From a checkpoint of a small CTC audio transcriber.
Model: log mel input, depths [16].
Training: 6900 steps, batches of 128.
Data: trained on phrases spoken by 400 fixed synthetic voices, 39062 training examples, 22.6 epochs.
Rows from block 10 of a small CTC audio transcriber, named by matrix and row number. Rows with one number belong to one channel. Each number is 128 + 32 x the weight over its row's rms, rounded and kept within 0 to 255. All counts start at 0. Numbers have three digits each. After the name is the row's rms in percent of the matrix's.
After each channel's rows are labels from the 100 clips, of 14976, where the channel reaches its largest size: "responds to" is what is common among them. Only what is clearly more common there than usual is listed. The data: phrases spoken by 400 fixed synthetic voices. In brackets: how many of the 100.
# filt: filter width-5 conv (model.blocks.10.filt.weight, 128x128x5, each kernel summed), inputs 0-127
# gate: gate width-5 conv (model.blocks.10.gate.weight, 128x128x5, each kernel summed), inputs 0-127
# out: residual pointwise conv (model.blocks.10.out.weight, 128x128x1, transposed), outputs 0-127

filt.86 103:116131195144187122080129079142182150110132138102116115135089065088134169111142116085147158150100130106161148124131097110123112090144121126166132145119071116123120156128161117182096144128084171168195112150090147050136116097134079161150158150161143168128120096172188122163107144100128140087133169144069146138118123079080187117144142049094163084134165171189177181119146115100165163146096
gate.86 097:107104145169157134106149130157130164174070104103104139187176139135108111060120101142103122132122117141114139134030108128145139119136153102145123061114105140151141133130152103153217192075155168195114106126141184130183144125113062150114144157119076106201153101127149134129122155119181135113097140118145128131231132139078108112123166183141126133134136142167134180184135109100136098147186
out.86 089:075065129119181178098121104141139130140150138148156127161133187136157129120139153102193130128181151123139117105099124100145117138096155170124177123167111123086111118184132104138203131108123192147098143080098113110111133106100095131184114124088185109110178124129110124128056134126168120091166154145128121140118204125083191100166137094113173156145136069198144230137082160113132145157156
responds to: /ɝ/ (99)

filt.82 106:145120129205166146125176136172146164166140134125168109103120150123128116050127127131131154191131123139159142135065130141113101142139099114099105195083135121133047122078149143082112155099159110155142185190137154167159137125105088159115157092109096124050065197148089100093148109140094158178139115136168088096118125103092090140150083164159142099091124105151087155104142131090163092062115
gate.82 111:152126119148124081120136134153086146154104172110147131134057198169151121097171142075143147080159147086160059106099153063126135095160156159164150102070125117109140121163130090116156194123169197168108184131122136098158113095122107156066114197126127144158107132146149153140102159087132127161149132170065089171114146103066112094119121101107120166158149176124063168145138170121131172163106
out.82 092:150131089097121130127163183132138144131183191190114125157138131062109136108098120189092123171159141127122057164141102116180083165142137099083166136148103112175077099091054169114095110109070102153124089106174204143134103105083131151093098142109117164155092128176121093086076128127111084183093175131171122087187124113132093109152135110139109149123128120158102114086095114103130123094074
responds to: /ɝ/ (77)

filt.80 100:142102122173064105137115160160172095167090169132064158193102146086159109112098067131093094147046092123128123141124134158117213129108138084113096156114067149136123087121153102089141120121113074093126133173058094109115113134127126161123151101119075120095171123124162153154162148043151139149094139152148097152152126154156198167114093121164139105079135114127127072101108131073142099108091
gate.80 099:178126091142128161149105166191140176142143112100131198136165071181117137107107153148149160112118116070107105123124086100123062111152110166116163118119206131150099167101130135133192118173126151113089175132118125095174110104125155172138117101148170137115114127162134140095110136066136109156182116118069100085188095141113111172189140085182119162094192183165142169113186099107142124121088
out.80 103:099154131129105109098114091131080106129119167147172113121110136106140068125103124135149096107160130141163129124126123114088166130116055070151111097133128186135124147112074133064066104091114176118150139082122152165140100114183057141129146128157139110116192124131059186168096162184096187078112178140125107137101062126153184122107063096152136113097054097114140154154106126169078157117101
responds to: /æ/ (58)

filt.12 098:110089115091166108135074195057077110133112149147143104170158122176138229131105178196079104169129106078147118136180129120140109079102107170091111091123139090135147164145139102105165120090144149062150146164146088091176122126074183120148123185126120090117144175112167075115126173104092133165135120114139133102150141099105137137104131108116136135125190159156107096094108061106087104118153
gate.12 091:142098103152131144102111144184098126102082157098149117151207128130125125098093196104099130115115082075143103161148169101067136065125071097136138057087068093153172147109110145122118071118111121166106111116074125094136108135131109137161140142126138139144124105111075101131109128065179081148059158075081106063141132112130153100174078130140137199107119125092104112150173082142141160167094
out.12 099:174147094189136191067105150115109183089103087120119138121122125167109154130128114157077131112098107101069167121108114149116042143173147115133190101128123117113095160114126153092100152119135101157112098122108084108089131119147114177125122130148156118143082159151115099149154163113139128114178208132129151157198205119152095092152140055077142081089122086158087132120190148149148129107054
responds to: /k/ (76); /dʒ/ (31)

filt.0 106:092171131117083117087136127058115130155172189090182170144085118095126078125146067100150082145166119098147082116113122170141114126180123089122125122120155122126110124094123186186151178120140144171167134137125146133112124162062173142123123122129171120140095068105233100089125120089143170144159089124146097129125105119156055102123121139103148134169168178130138049160117107154170161108084
gate.0 099:063100123198182088150119109142141198113067171125147169137121167117081122146143075122160108127118131071168110085106115083151148152146108191121077179083093129102128139167120103148151134143168146182176112155132134117188101094145080134095178134149132116104172154115118126121116124147106149207149122159090079117100136094125138118112122121084169149059210131095126083083147155082135162123119
out.0 097:111148118131150087068131140114147123114096152136119138181113068097181092128180090077141122139127137142098100097129122153147212121086137141091126103108078118094127129193135185123140123146139154163155202110126125141126133135162131146128162107060140126138068156126112077049108149176154092174149148093138068134122141121225140144106082161152110130116129116072121100123181156208168164139148
responds to: /ɪ/ (73)

filt.121 093:104150138131081095119126118189186086099132123095118095166156129148127143210154109131154101139135159107160127116089081115127098098110138077090098139096180134098101131132168228113115100121032158122137109096089126119158098113130128118177146096211130114078070146078112086147134103109104106126175140075133080124107158104102129067205147129134091116165139125071148116137130085155146101127123
gate.121 102:142079139139164102141077078169107121115117127147084176147127170116105047121085161100147079116135118080117107190121132182171116128133121137164122089126092164141078177109120087129153102091113106089152162201163102146153158124131104166152100132104133106173156121125174161081131056185138096132114137069112095200169096119096141173148146083114124146125137130167164157106131094063071098165151
out.121 085:127171154150159107143141177138131088133144159115054077171151118111119093147157104118074133137213115092164137162125060163113159166051111152092151146162114116155119161081153160198092150113121184169066147143184099152139176098118111092135156176172164124150166144087170145202146171136096070163138159113103086134113125132165147115111135108110131129151125091079107129091129156159144142156118
responds to: /k/ (72); /ɑ/ (71)

filt.64 090:128141175133095116089178166145094148139160120175103163070141101081136137072104169133191076129130143160158080066108169094135130123142136108112112177140108177092027129125093158176157079057124156117155148143134147135144094156130075132125145151161123147127118152122178178117169169121159115067146074116138077157137171131104129132095135136110104118173172087114103158169114100117174112110199
gate.64 109:137121101124102117103102154187135150044123116126088168086105147118106080103138122157128168160181090078149100165120142145134107118145070088133092141173080173198142174118061048117094099073138117138088157117104156122159095137070085136177174062106132095125144123174151129132140092133164101156136141093108118127208159108110090137117165145137112145097150132074118073123136069154143148136150
out.64 094:131146148127123100156096129166101107137115120178126142161155140155084151180159099097111041083094141159128097117109155168150157189077144094180152084082183142098129106131208170140109070131170120133178102093157072094133106058102094127132126126109123159155127129068156099157153118162152087119137164111181176096152130136102101099176101119105082177106081104079175087154139167114121148134129
responds to: /ɪ/ (69); /dʒ/ (37)

filt.116 085:124105085194135169119155161201114157115138134112110121162114114099128146090124147105152122142177132152071124136098058100159158066083165085120124091116146091131141055107188103099139143093148069119128103136113074140061165095122119126174177063148134087138122121156078074167116158160145111157139138121102201081116101063115121142089126126185148131102065167127129094129126104186144124143131
gate.116 093:127108146144126095116191146102183194127063151169175106136071135151130134078108186094146146163133091103099115087135126149112205111140103107111167189144156124144153152158107119150059154065117160134131122152160118161136128110137117151116097115057147152130113231117105144080161114115119153180084109135100103141134090137154147108112112114060130114085146122114118129148203136092072196146121
out.116 089:120158200117148067132128082154153100128110221169156125125132093159080108150113109164147103079163135129111158080123134121153130063167113161164127148185093145112150182104116119125145114059104117142134130103144191131102081079097214077077163128121109119106131142121090117080127140057129059106090166106142067170120086101145144136114117144097166117136107111139164146148157139134164071119138
responds to: /k/ (75); slow speaker (44)

filt.88 090:094157106095127135174172179106096123092165151109094150118140159162172185139122161132160093058134161192045154135145126134094148089134121119118129135107146112133117138169088127112066122153137070088156137198171136087133115163168102135124136080091119145084122104158115090097150144154115094114075085082143193160099081102133116165088125163096121121123082103180102155192106111126149113053165
gate.88 102:114084167127152086166130125112101150105056060145163144170150182152137095176115128145137092136145076139105126065180126111075101093124092060159175094089102118145118135129145114188144175131120154130158145104169142108164089062132133159140133115095163136140111115090121110132123170108175104171047141088061085114161167088120135108082161142136146192147087115127141123134156126170115096172068
out.88 085:122086152199144119140122123167121110115123155137151144143093134145119111109134164134101119151097073122111085174174120107122155174152149126158067102134160122172157143151160139130102103122116200057093138080160118130100147128197094125079179119160128150190123135125195102122146109136139150140138075208132142112122158071116132104149066129086113143127077078203075174103160096062121097090159
responds to: /ɝ/ (78)

filt.8 093:139129146077141098147076104139089199149128134129157191149106093139132117138165112106122121051149144141157174078091163085132072105211169096100114135138120156130098135169128157116199153157135129119109113167147135167169123101158133144129097151141071161177136134106170147161095171126120156099130137111090134140124115070100118147094134096175167177186097152097080120095108160176134212192103
gate.8 094:133118122201093091165104123124169091187102140149123116131149144107126079133081155138086167118179096134132152146090057113071116081123155064168136082068110166138139161123150105152158144068124160192118127108055176092172049100091111103135161105171169171167100122111116118102125140070149088166143110089124110131184142152094132108128154147126154170115098132137103098130134129121094137203117
out.8 099:113111108095128161175128167103093183116153068162089187168110124102128110172109117108110146137161106115173145096104103091093170121161021168098136102066166112125090145160138134109176166178168120112124088138123134149137188137185085136122123177128077130053142195123146109122153138101111089093188158108160094156114118160153133084104150157173155170136098102083134146096103118124142152180121
responds to: /ɝ/ (99); /aʊ/ (34)

filt.30 097:111083129138140135155108094126094126142122141093101187118133120154116119137136077191054172190153151147158136140149115161155112176068125138108116118141156106093124119083183120150161132107174208119166084094191073083141093063163175139161141080147102131180084142125112115135165111181178136116136152114119101181082108165130165112122145129130140113160121034132143107105084147159083099082130
gate.30 095:134161167147124044108127141105178183144110128125124133155162167143122072074131093115153120087127166126108097065085193089158132147190160135212046098130087083123136129127159097130172099116164107132077113148162119101134100118162144120165052174110139163155152117108124091110113117139101101156115127037145083128182124053098126116136144140140152135109135140106163115153120130075123150152092
out.30 084:133119110173081133146122107123063101102147132160196154107122121147082111106066105150131180097103173164151116156093135170114109097129114153098077069120116073134090158104118097094213133138140051170127057095072135139127143147097152139146145144164110159119112129077137095165115130140095146131123106148136156067109110163097151199115131113147168123141181054117116149115056115152100088086085
responds to: /ɝ/ (70)

filt.31 108:104110084094156088191146161143126173140157138079153187168143097141171136133073153060108100137109098090090132097160095173200147134105127167116133070136139117118181103145109173150134133159079163132165184131119180142107108114142135095136193105128100070091114199122129087095185143140163087122120112109124095132150116107093075113095145081099132123114102162068111066165160119182133111123095
gate.31 104:122130084108159132103087116162062133143109173076124161143119166133082132123112146171114119058170136065123098109161133065060168109129154125121120169113159093094113185174157152127144173131117102147161182137132138112078078111129127130082105116115169150132100094122139105149134147127149093044134071150158144163167108127049094121134172168161193163123054117102114095188164139128103113111131
out.31 116:124091132066126069165177131106130199190114147108114134131136135130127144190137132085111098088125151053152156115155090147098106134153173161107083135098135162123159167141084178110123163117137123135122155136110106202097116109203097112121169096108088163094153141173175151074183151092113130126105106108144124112185199132048089114122159143150101166062124105139154110145092098091143136094109
responds to: /k/ (71)

filt.60 097:154143180111088185143081143082106166131169132118117130075136135168139112185108109118152086133129109115095116090120191113144115202102066099122155161125144070125106106123062182136130136162126183177111098125168071151131115158093131129109069062135118193083121125109135136138125033072141165159108141177161086161167124131130131154085097152149081124129140089125159090088137149134105089107150
gate.60 107:132132140095118148163147119104159114117121121152130140156132091124131099135141145109093143104143098123146070060064128078183104116156153089120155184168072127185113143129136212153182171093077138135126151081115146124140111097155095175117131064188111139121134132197108053131119144129179109158080112174069136136171113089131059137137099071120118146172068156084140133106127134131149071152160
out.60 102:155119103119142145134138043138107143163102128155152199058089165128141181161140159081120151157138105159114134117117139158117155112153131076140180151168192160156220159111127128179134154097170118135195117155153115147109186126077131134075163043144157122161136111081121141115080163112107139154118128143107133065112111108112132182151097126118117052091120118097120176113129092123146074101153
responds to: /ɝ/ (83); /ð/ (55)

filt.68 097:139108094084120109073221168142137168128072168104146113128127147087124164114113121175164161108140094109166088161116121107110188138126058113132111229139169088119105158193090095078095042129139086165100156131104054113119140095182149123134087157113114146149083142147150139133154138125075133107102105144136173079095107112146165110166083117132135106116125139157112139139167114083133161098103
gate.68 098:138094173160189143160123131155159110091151163154124113173067201118146155066176144149134134091124090125140102096081126170089145148131149130122159106138122133176172149170146144131178091098166202215158073131121130070161114114123125129179132173155112088147103149100120105132165102097120195181115115092099091151113139135130114092104193114138157167132136095136142161168105148089107094190080
out.68 086:182102126063128161079192056172083121110152169142149114103160090095158121119166111135103160112094180166089104125135099129120131137101191056145108167069092093162116175138089130146121116130107110124152130058119127141114139077138223102125084127081156191129087147152186123075090094122113142126167143112138155153111118139125102135172067109113128064129153138143142181128126094139117129113094
responds to: /ɝ/ (84)

filt.76 102:147135103174079228096150145155097079140135175128154119151125116154108134131128143118139136175120081163143151135104083105135151118133141080097188195117159169122054146075150192145100156088107102113121156174035074108136124160107169118114100159131101137129163103157126141107096105108118141118138099126110167136133155169190119087121129167179124140129077161090169163187101163155153134088183
gate.76 100:115129132220158128152144082173113157113102134173157183131157154128101074125095136147170143149149096116148130145106100044071137105088107073151067141148156105125102126100058107133094091131158107159068151120139104101101098105166141093108161096121094178132110076108050093146087078142131145124159119106140147089141164193118065151130134114117139173134098115118106073158129126089173069111128
out.76 101:126113139087019161117085205087118079127135082131139101138096144205086103156105112144167160142111060163166160116116116164111107129160143087125158143110152118092089118115178122157111077058091204075121156135115146181086132132099113133112144136090111121130137164171174190125131141111126174139080109109111176113181156150074151130117101104136173124100112152126172118110120145124159152111171
responds to: /ɪ/ (74)